config.toml
encoder_arch = "vit"
dataset = "dead-leaves pictures: piles of overlapping shapes"
image_size = 32
encoder_inner_norm = false
encoder_patch_size = [4, 4]
encoder_width = 320
encoder_positions = "learned"
norm_pix_loss = true
optimizer = "soap"
shampoo_beta = 0.95
epochs = 21.2
weight_decay = 0.3
Rows from block 7 of the encoder, named by matrix and row number. Rows with one number belong to one attention dimension. Each number is 128 + 24 x the weight over its row's rms, rounded and kept within 0 to 255. All counts start at 0. Numbers have three digits each. After the name is the row's rms in percent of the matrix's.
# q: attention query, key and value (stacked) (encoder.blocks.7.attn.qkv.weight, 960x320, the q third), inputs 64-127
# k: attention query, key and value (stacked) (encoder.blocks.7.attn.qkv.weight, 960x320, the k third), inputs 64-127
q.49 086:148115095094116093109115126090148142123172085102096125121154134145115121116164141110126145104154136117144109118146088126174075093084136133117169150145144109114149087134122133162112152178160130
k.49 094:114091133129126136091147136093130149160111145109087080103134121136124138114118111135133144118130133102121107151130118104146165125163166105146090145182148127087168119128146137123091137123110115
q.50 125:138160160146166137136123113119156169188126148159077164138116137122115135115139159097160111152106137130117116143127111108143076128132162117172116091123157167119144132145107128145111141123115094
k.50 112:105130126120116136152113135092111138116104135112144100106141173094115107140163131113082146102090117138118125169107145173145112160098125134137143122087148124147110153153111151185112130178113086
q.51 116:107135156195155172120140154121092096141136140115155158117135150167097109116171148145098120132115065118108154135147158112078130128143152129118131129141106087163084150110140107071150107129107135
k.51 122:139149158161131113133127131140143095102112091169134178158093114100107144134153136160128131134143106113170143131125138118122155094140109130107092092155081094147123129131134108142142140134132139
q.52 088:137118128142094112128122132152075143120102093099166153144148111128151141151104130142115098130134119190107143132164165129116135131182124159133133113120097141105119165060150164113138126091121106
k.52 097:134144114067144095139147097154120132130107113118136094098141156123146121163111094121111140110140140135108113147097116127170135126104095135156109118090154192144133137120092176131117117123116119
q.53 113:121141124088149136130146119151108102117187156140114113124111143144147095107142163150128133095111142155144121117109147152105094166135101131124116096125125172139111131127128127137162123121141098
k.53 101:094090137145173137141114113174132087137128136138162124187093094140168098101157121138104139090109152170148120143134132103129109103095146138111178106140108117125091165115138098111142123127150088
q.54 097:123094124156090153122091156108121123113151106154172102147153118132157139073166123106130132099148080134134144143154128129131172127095148187097150155150095086133079119117148126117108092139154136
k.54 093:126161110112116096101124119107147152135153126156130128131127138106128099133079141153122139141163126103158126176136090124165153092104112114099106131111152113117136106121129104135113149141145153
q.55 103:136171118108152098157129087151148148166094147088096188151124143128122140179106147100094128160146173151103136142103138157111101110180119147160148155129166160126145180117101099155123147095116115
k.55 103:151176132140072105137127093149120142132121111115112175118094138129098141152146139080151110136096154141109120097037109154101129122168136157119180110134161163108131146141103098115131126133122129
q.56 122:133174138084146113146096126155145114155115168151097158142110130116135121154120139098125124124106201188134094119111102182127103120130126112122136127120160156134151147139095114155107176111170102
k.56 120:141139154083134163163143150126102166147113150130089157120143177126131149136167159148133133133119156154108104131116115156103086167126095137145154105161147192067118104164123125116111091143110107
q.57 090:155125152142123170131136110162101111115132162160156112136131134118150096104130098172134105125104092143083159122134149128129163131092112128116121079140077100104110068121140109134100104143119142
k.57 094:100105161108143117130101152151144104118158185121086110193147111134104107080132143114106132146105113143149117157168119101149116131086149126131129115130087130141108143123137134141152150143150133
q.58 084:125140089153131086133143134123130124154106121082097135146134123121084093163106129131157119158125132104101119153105121113157153123116080102133123118111157139125132148172108132118108171140123148
k.58 080:131100159125174122147111140175127165092142160065153085126137113153129156109159110097108111098109147149079144085124143111172110122111140161144164131145120119138147100130120153143121131123165087
q.59 088:138133163129121171128159113168155151125115158087112133090108152130091133156117156115119180110163141099138124104102111108133116143155113102123119158135157183129123112101105093110106134109114145
k.59 096:123124117110140112103105155114111092141117130137152171151147130120151132114107173182105078122153092119152137097148134120139145111119127135119160126126135136068099093107140129112169170134129142
q.60 088:117147142131144153138126114129088125122078124094147148093120111130132135186091154133161125125121108112094151078132139126122156135211135103172145126138107139111157135118161139122123132110122117
k.60 086:075127151148127067148132162134119128134134102103127125102101099106086164130147140113117122114093109123095135104111170119126106167160146155172101100115113122130154135159153150141173154131162127
q.61 091:120083099160150121189134114133138145153101110086148119139109135133132117144081090152125126155137159154122118107108147144096142119119115106113129139067131137160116163166127137123078118120104154
k.61 082:136134120118104132150115123126132096145114102058153142115116154134118127082117089113137083086146105153142132143114144122113113165136108143167104138099139147104124133112128151097137095129106117
q.62 148:105156142095165131112161148115160113149148128118111140122089133110134161108120149065102189128097171149137109109133121132124097180129129116133112159115137133136118161138127146124145149129149116
k.62 096:115169094107165098121147148106126070139108120152125177133108104125110148149121166111144102130129116108149128102108136145063143161156155110166113141127133131111121117115165123101150135122134151
q.63 141:129123136099178120116158136158172156169116141130061147115110151100071130110123153133118143148136163126143103088094081125149084134075125100162144123091182161110161119168114115138121156110117140
k.63 113:158142172149152143141131162095140129124088182098115107082109157141107162150129137106122181157104104115127153152128108154170132125130168099150134181097149130138120139149100146114130111145074138
q.64 099:142103101078115111138145138170134148111101119144087125145105126093151100156037118118132124133117156117134129117092116139176153161131087054132090108121119164091160109112148144136140164140095158
k.64 080:127145127127098105127111091098108153150122134126128120158115164152170133099121178147112148103117112115123136068113098155150120182141121141140122124164141126140204127164095120154106157097125129
q.65 101:162099165174112153163120124118131117139146175110121121121122112130137150144142135141119097142138135134120162127173163093111085121154137127173157170142094130142100128126114112109138112150104112
k.65 111:146108125123126141134128098110137148129158114103138142087161175140136079152128097143127116167139153139124138114113098165114131112123138126111152152143144121097075145107106106102081080152108141
q.66 088:186144105077174131148109138105099101152134123181137110120142103137145114122148111127143082145158112132150133141145130144111169106137143076168110081105115113089137115096107148105125141114109125
k.66 097:153097114111127154114080111127103146113110092145131096169096088151138129106127147112087164155197180126121101165105120145119139127179141099133122139156138146124123148090135122157090110138120146
q.67 086:125110146083158111135116138131117150139102123136124109114136111135134103175130105143132126154140138090139108190191120154134139097081129135129155121171141120159133140100132143162116089144139124
k.67 093:129159063155141089099144090130168123176126100133128166120106127116139122125121142127095118156149166137134136131143137114113077128156185115159137168087158156170141142113117101132174158093105158
q.68 122:114157114065111091132127105114143095112080154092099150084106125127126156159081160106123155129125206152105115123124145148086124157161132116155109156095132145129109159118155127136134111121129106
k.68 103:114117144132133163116127143109121110117113139125137121130114109157126093140106134114130141158118123127136116134168153136105167122138148119108083107134126057166069154073139133110103077139125127
q.69 105:122136124149119140123111136151134187137193148143113122163134140112093094069151114127108103113092113141115152085090114088139088106085120132095168100114142084147068127191134157145146114118128128
k.69 082:119145148099114117139099115177093167134126062188131127129168176117149133145191106113122110113104128147131140095098102149128139103116115144094115071205149130089129110144105139151103103097120099
q.70 071:098128130113118095114138112128139165147116112175130110122123158109074115127169122145176107150128118118130119130102120152158093112091138142116170145084137144127137105155141141129140112100125131
k.70 072:134094135119152167164119136113182108134169176104115137177141144094145128082149132162086098117112150185127111098141160133125103196082157122191141153118114126138098146151118138131165098132109099
q.71 090:136120109145131164093124167121138129121150135138151142149144126160151103075140118144094137091113070144137134156134108092151135084090122143110117130159134123098134102098115121153138158156145133
k.71 087:149139163131122130128129099166145150140146129160151142144166140123136106145129085136148142143107078126101147105104061158141111148114097142135170128120102138132150096146118120112116171118141166
q.72 108:146124165145112131177151071126090126099149150142160135126143126113168141144114099135107103147129091143124175134121164092143152086183103150170092102171093138115122161104109104093132099168082142
k.72 106:128098138129085073141118137098102155129137118102146102141170119142124157065144137114134116114170120110108141109120117109158108099130093170141095118162136143071128132134111106160102095132148121
q.73 099:121121137174131170095103112126180107132143131172125165126122147112141105113174129116144171126115153120134090189139087114127139119121168139087132158138126147151135129108127142120148141116158109
k.73 097:138101159132160171155131143138122136146153130107137121133134125121138105089149093178140122097139147150115115140112112142115132167097105103140129123137121137105108092167154138111125091128126124
q.74 107:131150135129134117188147150132078139118105130108155120095162128162135145156120122145147085164134093117142134164167161145154155094150103133164115122156130126130125133109108109110093103161094132
k.74 122:138129101142089075128115117154091131129137096128158121153165110148124169100143126116124069150169079091128149116117129109172126101153071162164142106148129172069135128117126122164154153116148148
q.75 085:115139084083155126115098122114113106107113142140127114120131142087098184150131131131177129145118144107134120101150131128101195135165118157146136130101143122121127160102159127093128057127127133
k.75 084:142140107137126102133123158116139116100095113125136141105119091117109128110123170134103135117149089130176161134180181085120174147181118124143092148116101149124125129108173132124133112167126130
q.76 079:115132126118110090121100214140136126119105136085136097131162117130107131140100135136178123102150168078128140115145144148104119165119129116094131155126135092175075117107116149142138088130135168
k.76 085:144152109149155098112168126155134153124124157090116122079154140117095121205125104123166099119103142122128170159135155143114096132134174127149154164083133117169114102128117148100135115088106127
q.77 100:138133133135135130106120107114128102115117092150149131144098123107084168096138110106138146118154141101150126103151138100091158123114134138133120109110124113145095107135132070132137123077107153
k.77 098:130174140139160143112149117098150088147127157139095152157088123095087098129123124140106142127117114136137108178131162143047135168131162113134141125089138171175119147113151099109153117179114138
q.78 085:082141165126102100152126125097085130142156111071133147135143136121164080118130115173095115150141064117113124117103136135108112104142145157130141178107122138139124132148138157109130125144154171
k.78 091:123095146092114132154121176110104129131133114103145125141171121178140157095147112125113105138159172122096158100121144123127107100115073149144128147159115151059111095114145143181109113144157122
q.79 116:090110106142123083126113134117156128116116105139135133169109137126155092097118120076095140132134154155166122162148116118112169140155183152122130138156159113149124162093164088118165118154169133
k.79 094:132149140144142123153111094093123113130107137120148165162113114143139152100147152155116107128180142140106094072097161172082123169119138145189157128112134124093102142105156096138143095109135121
q.80 103:127104123142106142099125111090112107161103116096116101092092144143098168163109141103133131150151141134093128134153132138156147122138153117157118153085147149139155180111115106101072116113120105
k.80 090:133134140131139112140128147059091098145087163128151116154125140126104123149085133185129102165116060123150127152147134165151162158119104141162090105121148091124130101108102102130114127142111160
q.81 105:102149101135091112133156111193125136082103106131137165115140134097159130159124122120122154112092101113106125071089106074184136094147095136100142116124140143110150110190137094140148174123138164
k.81 101:109112140104113115134123132119087139135136131111134159109127130116125181123134138187138097089126084092119133085108124127203115088083098154119179111153152144086131129164111145151139182124142116
q.82 109:144111140128115163089137115140161116111118111135079122085096105104121143173145169103099160114129162152142123128130119098125115152149147100122122124126133124128178094115133133136127202091141062
k.82 097:112163119140086123083149112118129068124107127139108156121078141130094114154081156110149141114123151144126099140122129136091128146135173108122099105118171111178170152114112113108139150140131129
q.83 088:136128148068105141108114115100115124142077141147118086159083137111120137169088125140151131144157177120101132119182129216108133172136145091150131128123124141119145167087149145127131097112102134
k.83 103:116151150170154113093145152088174117149089163135121143131081123105097133138108138113135129167099116125112105150173134165090103175155202129133086165072135123190140143119128102104154112099128143
q.84 109:094129131106133085090121122098158113120113099125117136125098144138119135106154176096106149117158177162106098138125123117080113161133195139100141155133158102160137174141155123118144130101175109
k.84 100:098115177115158163126117130096177077138132155154126116158104124155134109143148126136105150138105157138109121179160163121095166136130170108112120122105098088170096149095141153097129099137111108
q.85 077:159125110137146155123108089121111150144108142109164057112115159155134116132105112147107109123136138159089131148140162171118196117146141096132136106104127171141155150117136145146082148132109099
k.85 083:114175144174100091114119122168124126131095077111153164146132137139137160111118128106115094131109106143133150143167144162136115125165135154128095097140123137140138175073134083152154134107133147
q.86 099:146126144114107153082111090140151103143122134119079120078129147128137110144104139122116131133133188148091121153108097131134130149123121120099111128108120185101114175114126118124117133104108097
k.86 122:123110146167148182116154138127132143153136111144088122121130146113097094155132116119131154157101107146150118172136087115124106137086136099078113112126131099172152124130124149084087110129107129
q.87 121:106145128094126134124149158154108113131112112101116140083136095137166134122119122136125128104098132101113130121118124126121117150119104117104118099170093107093101103152146155154140124145158116
k.87 105:111129106094078121128115105163129085122123099146100139081118100109168151134130152084176121097135198105163133091129137100124154062135137121083103158123119123115111137110151147137161157108147102
q.88 086:139111163163162182141116092104143146102160121144122092121109132117132131133137121162117145124113160133071110103101135104150135106118104123121156141107107125107145132169130126164118172112100051
k.88 083:097145120163134121125139126124109106138129127140125148108083147134116113133109126116143142104133110116103131136116097132128138086124165124116098106145173182176130136136127103115119126144153119
q.89 093:120139074099149098103138171114143146155139125127136136186126118127109104104115141091141161121137116092186112154115110191109124148099136142093144086118134141154128129136120162141110096140152167
k.89 074:128159110145164137138139118133147140140126143066114122115095105089129123103128143138127161148103157134129105151128150124088124173172151093130117129104122110182150139142124132088182168087100130
q.90 098:149129132113136136144114150126082153121149138165152084132147128107107146096148129160167087118123084106155140111110142162144111123119114119173124089098128120105113087187115161153144104114087144
k.90 083:157139114147145115124120095129158164119127108143143121107101122105115137157141093089122144140130130131150153178112136150105138092123196126166155140105147145153122182136088085126108130105119137
q.91 132:120128113097114099088139175130154098121105071153103140143103109129126123119114148106139153110166183097161101163138100151095108157112135137074110168167143126130101140090144121140160091122158132
k.91 127:132137120086162171090144128145160124118140124145079138085105111085119125154114133087135155170141172135140133121135129129072146134117168086100131172093082139158138106104170168095152149109125134
q.92 131:133106131099163114138096127139171121109085146142094149096098119117125137158105124115108136109126195149158116171157118123133111129143148120148138148134148105140150143071135135145142127140158109
k.92 128:132160092161144162123163135130174137131124135116132138101090122158110133171097138098118155165116104137129113114108145129103108139154136125141172176090157119160161159108118132091122140121128128
q.93 075:119130159076080133116129130127110100110098139062115136095161176150123160169093108116139115143111104093092165067124121134171116120117129162153095153111116129100138135104096126123099130114115119
k.93 080:137108181116108117109116145108137109116159152083107148094137098131101156123111154101128121157134121113100164083148133122175114098114111139134116084123093106105145141122141139105126179109158122
q.94 076:132151074064113057124136113107110129117106128150125147167114103128147112114069171135155112124179112071140140128110138175133159138117101092126082119125110170076141114146123120120133119129100146
k.94 081:122096102109112061138088071113109110106117115132107119156120095095157141078145161154108115098150171130134137139140166107135130115155143147127083090131093122100155124138122120169159144146149119
q.95 083:112163107124126106114143131140136157149087087081119118132101121147146118080135127090112162110131203130117120143097150120079172157154166125074095116174118126138159135076151138138127125104148124
k.95 094:111121149110129135082114122141133091091151156118125127115105080123125128149100134070114160112148183147085102128127168120092127124148140131132119134109095133130141155073184171144153156122158105
q.96 103:099142107139126115132105121135125100099118127134115150100105106116122136120123166126115148096164166092141090067109128111099111146145139149129121148130148114158102150135152128158183140136152124
k.96 122:111162125163135142120167168107134116132147132146147138118099145121093115172108099120162146120097088085126149165132118162111123109102153120117139160082151083184108097117110115082109127147128129
q.97 111:111137138135118121149134151102101101139137112132158137113140117143124152128144146130155119130101074107131128117105161142121112117138095132155101103108098110111146091163116179135118161121120096
k.97 088:120106090107116121137100098158128088068168123130130111132137088158129133127107142131124134084146180135122105119122151111128161130156102148125080104135111139106109133131179152140161112158165136
q.98 111:099118152110140109103112140100115111135154148165110113130120116126097128118151143148154108119105140124126112159136151165085072156106159152108136181111132116154073132173135128134144120135157096
k.98 093:141101090069154132121121091154148108090129110119106081100112148122165097158134099102120167149133216161137105170159148104109166143124163109111115146080104110178086147122115154110141100115100128
q.99 109:092175160155113132102117117156121197142137118139137101130143141125079124095193146163103134122099126115106128122117127120109079128086149147099150146114132086158073090150144188175147120122166124
k.99 101:110143127129133144128134122133134097105119138135147134099121203143149100166138066139145112094098179157102124135094136142115106136077168131130166133084147112160083147128118131125175099148111102
q.100 111:154127156150165147178153121109106134115155181152144132126149115130115149145143124164143115140109071138118149125125167155129105099120079132153132104125103122101107082148096153141110155146097097
k.100 108:136077094097114111153094098155117129086146130120131124126158130133163121111148077098134120114161152133151139088121118091167156065109122155121117107152137132106124105129101125147123105126161118
q.101 095:102116117139081146140115155104135124099134132102120111117086152142066165086147175159110143100106082162125102134095134076143106079097119167111151154126157116138155150117144091129096091120148100
k.101 098:127149095124114116126159180156101128134114099178149123149134132145076130164118111170145116099069055131174140157123101149164148125098124138085184132114147155101162117167112111113112161161118137
q.102 104:155102160154142159154142137144125144130150160106117134098198120148131130146169101142125093142097046149138156145158133088149113109123131109152145130098102122120132072144102132096121167159086161
k.102 120:164082132099091158145101106146109160126141105129148110132173129147157141126158114128115112142152139115110155126105117127169133109138079145149157127175108142075118120128093112146094128124114146
q.103 083:122154104062157111155120096148138126158121144081114095125137129134140143131091119120154114143171179094145127105163115145115189121116130109133148110136124111141121159131157122107129096143122155
k.103 065:120115115103123112113141168119114168179114112128134136105139143124163136129143137090098115114158098137128148164139127108123107073137128106090184147123126153114136159095124140116101131133132110
q.104 085:115146102156127125120142158187157114166136144083098132184149114131131122099147119119155126110131168087137132117105107102130077152131122129100132085128146086160105125150094134098176110119134171
k.104 097:123144109126151132140158153122119173155144177108132110131151141123089121156130106147165115128133041110152144141110120136141120124077113112161159138098157106148096089159111139102124125131116120
q.105 088:133126141155110129135146132187106127156112083093136160141128167104120104091096107128133166129113075155161112127096102131152150144110106122137077103116140134109163054202106110114111205082091174
k.105 079:114148159092128145138131154148128135117149135089109169152123109094151139119115159130089145067094099136125110156108124152119119187135106127090132113113110187092137134193134131165138157151138103
q.106 120:140099110110153119100117101151150099129142145128107122159111121130152138102134123099118151100115172169122109098110105099133115147114148129134127128113117140134141124103142127108137160133161125
k.106 119:114126179150135184128145156120142105143093157146116114120108136163128126143132131109103187153094085143125122167137126146094131146112122111093133156133133100184134141117124123094087129139126136
q.107 104:127142080140146127117137149137093121119170148154166139165151094144177095091138131127134141093123037146174125141121117098141119117077109170109133124165117136109106094159120119140145175165175136
k.107 089:156112109144103115140121122195131119130116090116097107143138106127169147092115132121132131069151160134123128132115124086181138105119072114084142136139121124075131105160117113154113169142156131
q.108 094:141121101152131142122170172152111153119121080113109080183107080129138144128109150103136133117128103087148125130103125148141141147132102096095084122160116126100165121108099173122105131156102138
k.108 082:114162072134093041113143149145124141098148115158130095135109093103105119105068150099136145103128122088124133109109117111125148132129097139127112139159147169110169104163149123154170179135183151
q.109 077:068110157143141140118113152131185138129157123102105158152115156104075113081170125126106161098108160125103105129110127091097099162122169168104158131105147107178101133146156144110155116095165118
k.109 089:119161172121156149134174154112154149144120152124142137105109179119113123166155096120155144106079109151122124180125120129101115169091133129129149130099136123177117110143122143107122092122108100
q.110 107:161144133150147171177143116156135143153161122146144158151132113162175129120143097106139128153127098119150140129127128120144155136178118130141132118128121134104145139080094101090119110151124141
k.110 115:150119104155110139142107129135124160122114111158146083125158131100104151100163098165201111135176108088157125108108131148145105108121094103195134110132152109079114085162134126154134131094099122
q.111 111:141135139104138093122163136134181143151087087123117100120099124123096164140102150098138135144172214118127118096121125163091114174139133087084118143109142133133126152082119127101102103077107149
k.111 113:115154161130166165109156109113170127142100164138102121147113126100121091143116114138107142163086154131137117165154137141082144167114192099134122124125125109192116163112131130126147124112092120
q.112 120:134118188116092172146104131112118098123107176093126128090138135145159142168123111119137122125108158147085156116129131112118149092155113089141108092124100117120168120118127163140107126112121073
k.112 100:116069139112109107149115153107138098107134155125128104081141137183122132138122157093139144109111169134138120081141117121140141067147114140084088140154129130134148132121136130110096086154130118
q.113 106:152124132122106165124128134147107131092130144144135096155147148128087151117140130158127093159115080136108142125135155105176116115145086125166123136101091152097133115093132157141109110141101130
k.113 081:141126150120093099134133135140121109111110106139141101165150137133098157078136172150137113181123104091139137088114123120180093100176080128162079135155115127063189106123119136131110146131124149
q.114 103:154104118166144162096099115121173134127110152100116084127107113152136132149145107123142132107110165141116132122143107102144117139154175120135134144129121124155151124134117148096105170115137107
k.114 102:131146129144176145122164184111171135110132179100121126114099126133117114180099110131118172148097145129117111129119129177097105141118159101120131176104156092175152171110098123082105115147112114
q.115 093:094116163140130105121127070116147151139138108155110100103129139138122115116169120128104114165131188142084124140135139117111120141145165141104118161145125139154128159088159107134137047116133120
k.115 087:145086149093133123133126137145115168128131084149147123121165142134159090108167114156107124159133130149115157110144092132150155131120134124115151145167096125140105108135140179121111116097105142
q.116 110:160117115143146104165162096143078170162133112116148127109149150127131099165134112159075084182144073163121147131116133124137107117132103098187145110111146165114137108147118118121125111130080173
k.116 125:137134151119109125139096101114108178153111125143133128162160136124173123100146121148116097130133096116130128133162079152163110112105116137131162108186137109091120133135101092171105134109113129
q.117 111:148115145153120130167146090105154125149131106120128141151096129111143129183059089107139139168134154151131136125134128136160177132206109118129113159155147176138190181109113078110087109136098146
k.117 110:115106109164137096144146162053131155181147147079115131161128135115078125100102153161099106157128059111133126122140116141120116192142101139188123162151154170114164140178147110144125147124105138
q.118 096:155130102138150157117122122131162120106127106165127178136135127140171103148146108142126148083125113112149141108161086082139122134142153137135141110149131109126127145092117133140162117160141141
k.118 092:137162144147144184125150176121144137136108113190098132132089133111099148149102179113162168128090149087129105111131116124109117122122135125108121168146123132136161144125117137095132165151128109
q.119 083:126097150141144159164110130172116128110105186097169113165193136127158109117123120143129116170162101163104133125112154125125145100113102130159111092161098129129153113137116079103104120116102158
k.119 099:136116123133124113141136123153081141118096096109163127143186136180164129090150133171111110095161127138115139085143147092161119108128096163142083100173128171065110082135106122160094117102142115
q.120 104:121130135185090160136122163124142136140180139124135176175113152107160066106092143127068131102105075193163121138125096126132130128125142140098148152149147133121150136179121064107121217096150105
k.120 094:120095125154122131141122093126113125121136106134124124163117134138139115123133134151119093093107141142107120100104118141137106149133069133108101074153131160084120128166147109173139112140138107
q.121 082:140102123110166123171114123108116136114128170124123121126150096149130147111156123129100100143128144135124132152149189132105145107186130150183121105170117134110119158114137153176130132183131104
k.121 075:123128108121152129144136082102172126099161121163145136085105112122115113155108112132107133139148139139158122147183146117092103097166132143157165132093115092145118134109156101115110073161133124
q.122 113:132137121155102135124127125065089140126171117149200124148150116130126155121134121123166131135130054090147135155135140131153165104150108156105137106156117129119143095162129120140098151143116129
k.122 118:122120078136101044128108119146116112111127098100137119097134144141123163081142148094130096082185186125135127139098144118131141132178116119125104123119137153092130135155140103157161129137128142
q.123 104:125131089133130114135150117145119123103135120144147166065153139153156114168115136150099116136131080104133153107115143173160148136115096095158129124137123164107108091114111092132140163153102155
k.123 102:146098163089108151126095089173100131100125156113107123129158104141168152097175106116124121121145114118107144091147101084182119073120141163115145080145084121115146118136098120135134165081159119
q.124 110:105160107145148086127143161141089157139119150134154145127182139131073135132138128157167123135100047133130120128131141102140075123091116168160152138121138088139103072196142134130126118151142171
k.124 114:151130104101120098133105134172113153114144133108146153146176146136144137143139124142122066108112118136124165120135124096207136135135066139125148103135109148077101105136125142163145143143136124
q.125 088:116143124146091159096126127151132100145096097156130138144120181113143095135143103075129160121102148108136116120114070098171129118131130163095138097143128156111144172136120051116143134105150126
k.125 094:127127187123142119137143135122120117174127110147127166111127126102106152088132162192137102151134083112134103082141113114139120149109088126141113100118123134075135116173166153143173155091131106
q.126 114:141151141168133089124156144096121115149183103138136169114116123132086117122156142150125098140159106120125124133107122170086128114090143124105164147112170125144136145172119107122099131095126121
k.126 107:104087090114168131155111141106138139127170145147111114158133131131135096129140111095108152138136158147132139164116108100139187138101131129084147104151115095163078135123139148132118073163131134
q.127 085:141126106133146169094133139095155133135174123155126129146133120143125121121147138144135174113139080098130129094170112169150122172066138112073140130097131074148074097153100166140108160101128141
k.127 079:146146149104145137112106063147115086134108134096128148181131179104147133142160099141158139110128164134113104132092144120131146165162150110108097077097114101133123095112097112124147151131106157
q.128 087:092130097105131123108117127096159095118121115142092125133136111143118125137123125149124105130168168095149105138105133134113167109141161118166114161128159099136127118130145166158135170110131121
k.128 098:128115119116107135136122193109124137114135141091122076142110089131120151106100142154140127126081125106126103149172140117153114127128100128123116157172125126098159153152144152111108118131103083
q.129 085:135143140103122116144138124125098126136148142081137106120137176109114118176114039096125153151094158193072137111149128124128155152114151152118142133124113121161143159111124164092095088153121100
k.129 086:147139090178134116104152135140180110108122124131113145109125112188130137151135134102160122140139085145144116153161097073097138111139150152131118116116136116168146134116126092074159085112131135
q.130 082:139089137116105106122128126151159137103115120097118118161149133178198116125162143113137156117080143136140118126126118118164106142159104109098105104194100147159193149112110124137106145166122140
k.130 082:111136117120138137172110126147097130165127158090137137167130140082137133100089135124124072102148160147080133122104152089119139139123149162136117069135144158120120165163140114158140129150146138
q.131 120:105119111135136124088111154124157114092145102168131110130122148141130102088157176108102164089127136160149115114127099116119115139082163148074131112118139103151105117161143120152158132140184093
k.131 101:082082118086124136096110144112144068107170174177104140154113124124145118114114172131116158101076122110095114074102103097155127092083131138079155125154114085120136133131155142125117164137158108
q.132 082:120131145092110118134133086157114146149126147136134137107098128100163168141068149138109114169189139138118160097138147138154144098128096121146122149124115157107164146095128179145115117123113141
k.132 098:124187164140110151088147113155137113139071094089079143080133111108096124156132142174115131127127064101146141148139170083159109155152136118178120141103114142119136103104132095144194188130110143
q.133 121:131126110162130135143155149130124134102129184107147145116131148144146102138108149130119164130139124178116118111117135135156169075163135137123100116157136135124152130135139124129099132186148129
k.133 105:085124084147128071137150105158148144136150107129132126097140149131101148123117102088146129104089134124152164165138148089151130128106132174094128106123136090176127146111118102079141082156146110
q.134 075:112169114074152080101141134156130116130107147146117107116151129156089127111161133150123124089111152107136131140142149126133102140074155144121105133142107079167111071109138194125153143125159102
k.134 081:117161090137115134059132147156129139141129105108136089171167118159110112095109149163134137133166152108123140139161122159102107167083167110092139123140113099139103080131142132127112144117158161
q.135 120:115119128109118133124093148128148128147131111144127110124117134126120120122137110088119148112106142132122135117135086116114085131053185145095170134128115060158106153114110129111129103110160091
k.135 115:158078145138114163117108141132148154125141103143139142153112138140155113125137158133111123127142099124111121090091106151104125111168170108125159129144143158073154115115124109140124158100134134
q.136 097:127108115097154117132135096103097126109141138084150101100136134179094118118133103154166112106149146156105111118141151112115123119111165161173150116076112103159093131118131127131123079142142085
k.136 100:138158097154157119114142108113121152162133139188102131135117120137117133119121135150154170106094128138155082170132101100123113156137112113125114143114171144165134100150092111129148154076112107
q.137 109:115114146140144154127182097158148117124148137114132157109109134092110128139081110119132158170141155179104136136155129074140173105132135152131131167149156139119148138099145104098102121145138156
k.137 111:116092129136117112137136131149105114127157101127139122132139137150132133128118118189158080113147064118125144089108152131133124133128110136197094141130132208107116115116139125127128128134112138
q.138 095:134119090198109176129124115103126115115148103179128154150143136111134115181106109115156163144116077096134129140093100133166175096154150132087119139130135118152140104139127130133141153141136154
k.138 096:123101125179100134167121123144131150104159112111135102150157132113138118103143118141089101145130146150132118109057156108133153137147054150085129081105108138071174151156133173130125133132109105
q.139 100:114150176167098118127120150149108167111142160131152141139147121154129153110165175104165132145119063112140103112116111133120133088128131159112158084158118144132149081188141142145136187118169111
k.139 102:152112123052147138148127148124121138088172148091117179107101150118145117171083176111063174140120142170130146129135099174155121123119110134108164202103121118125137126076118132126088138143127129
q.140 083:133130152112148099125153097144151139104121157103110165070123136106114163112163139137106121136133135153108144139095144080130113136148088126159109130135157196141139125160123123113155146123121135
k.140 090:130147148143144156115144111080138110128150113101130121113116173172100142144153176104115163137150174144091118130153132159117092154110156156088119151095137136150118164115123138146080095147119110
q.141 108:138088088126141123152134098128129121120123128131126139078115134156135139182098100124152127134117172130114148149141128137141166113164128136124090148139153128145161170085123123091080060167126149
k.141 099:121141146167141150086155150121129160145139093122121142107128095101096133137141125152150085108153072103141106078119131122102086149139092143160134083127128151082121123151135109113163161119139114
q.142 131:116161109161124080102126142133111129176112061138103171129112123107091125114121167073130145138091108096148135105119106155129130151132142127107126142146150149127157120124134081132143142097158169
k.142 120:126103162093155127121117120147133080103161169139108149150136094097151137136090116079099146149113104144110140108146135118133157122122122117122148100127089098126145147110137174128086134151138150
q.143 098:122149106113106137088097153134130117138111128163141144145098106126098116113137164085150146102124109073162113096066113161112086115146145120123117121116117147128121126143130126094173166122135143
k.143 106:139159165079150158123137098140132131126097161100098152116128126049134109163097112094113124163116117142122147117119128144130139155131134116186137140100095108088113136105155125118130125135119153
q.144 085:123089127112141118135083139116142134084126160180124081128099106096112113099143123129064122107129141134138141119096122106118117141078141125137150091113105104106124152174149162168183120141130112
k.144 091:099130162146129138093097132097170119134108097168129155171092169090115136120186124088135111123062143104124125095078142111122119144128171142128135140170124104128140132105134127132162127140143101
q.145 107:113157137156078132097153190148116143144092079109101132117152096144143136080142178116107139113132104124136117139158108131129090150101127116073112133150121119097088117128106098138139128104137153
k.145 109:127139151098089131146127158147106134096096130150154117102130125190143129167126113114101116125150169126113144188148130168137146090119123109100163117134140130124149113128126114135067095144147128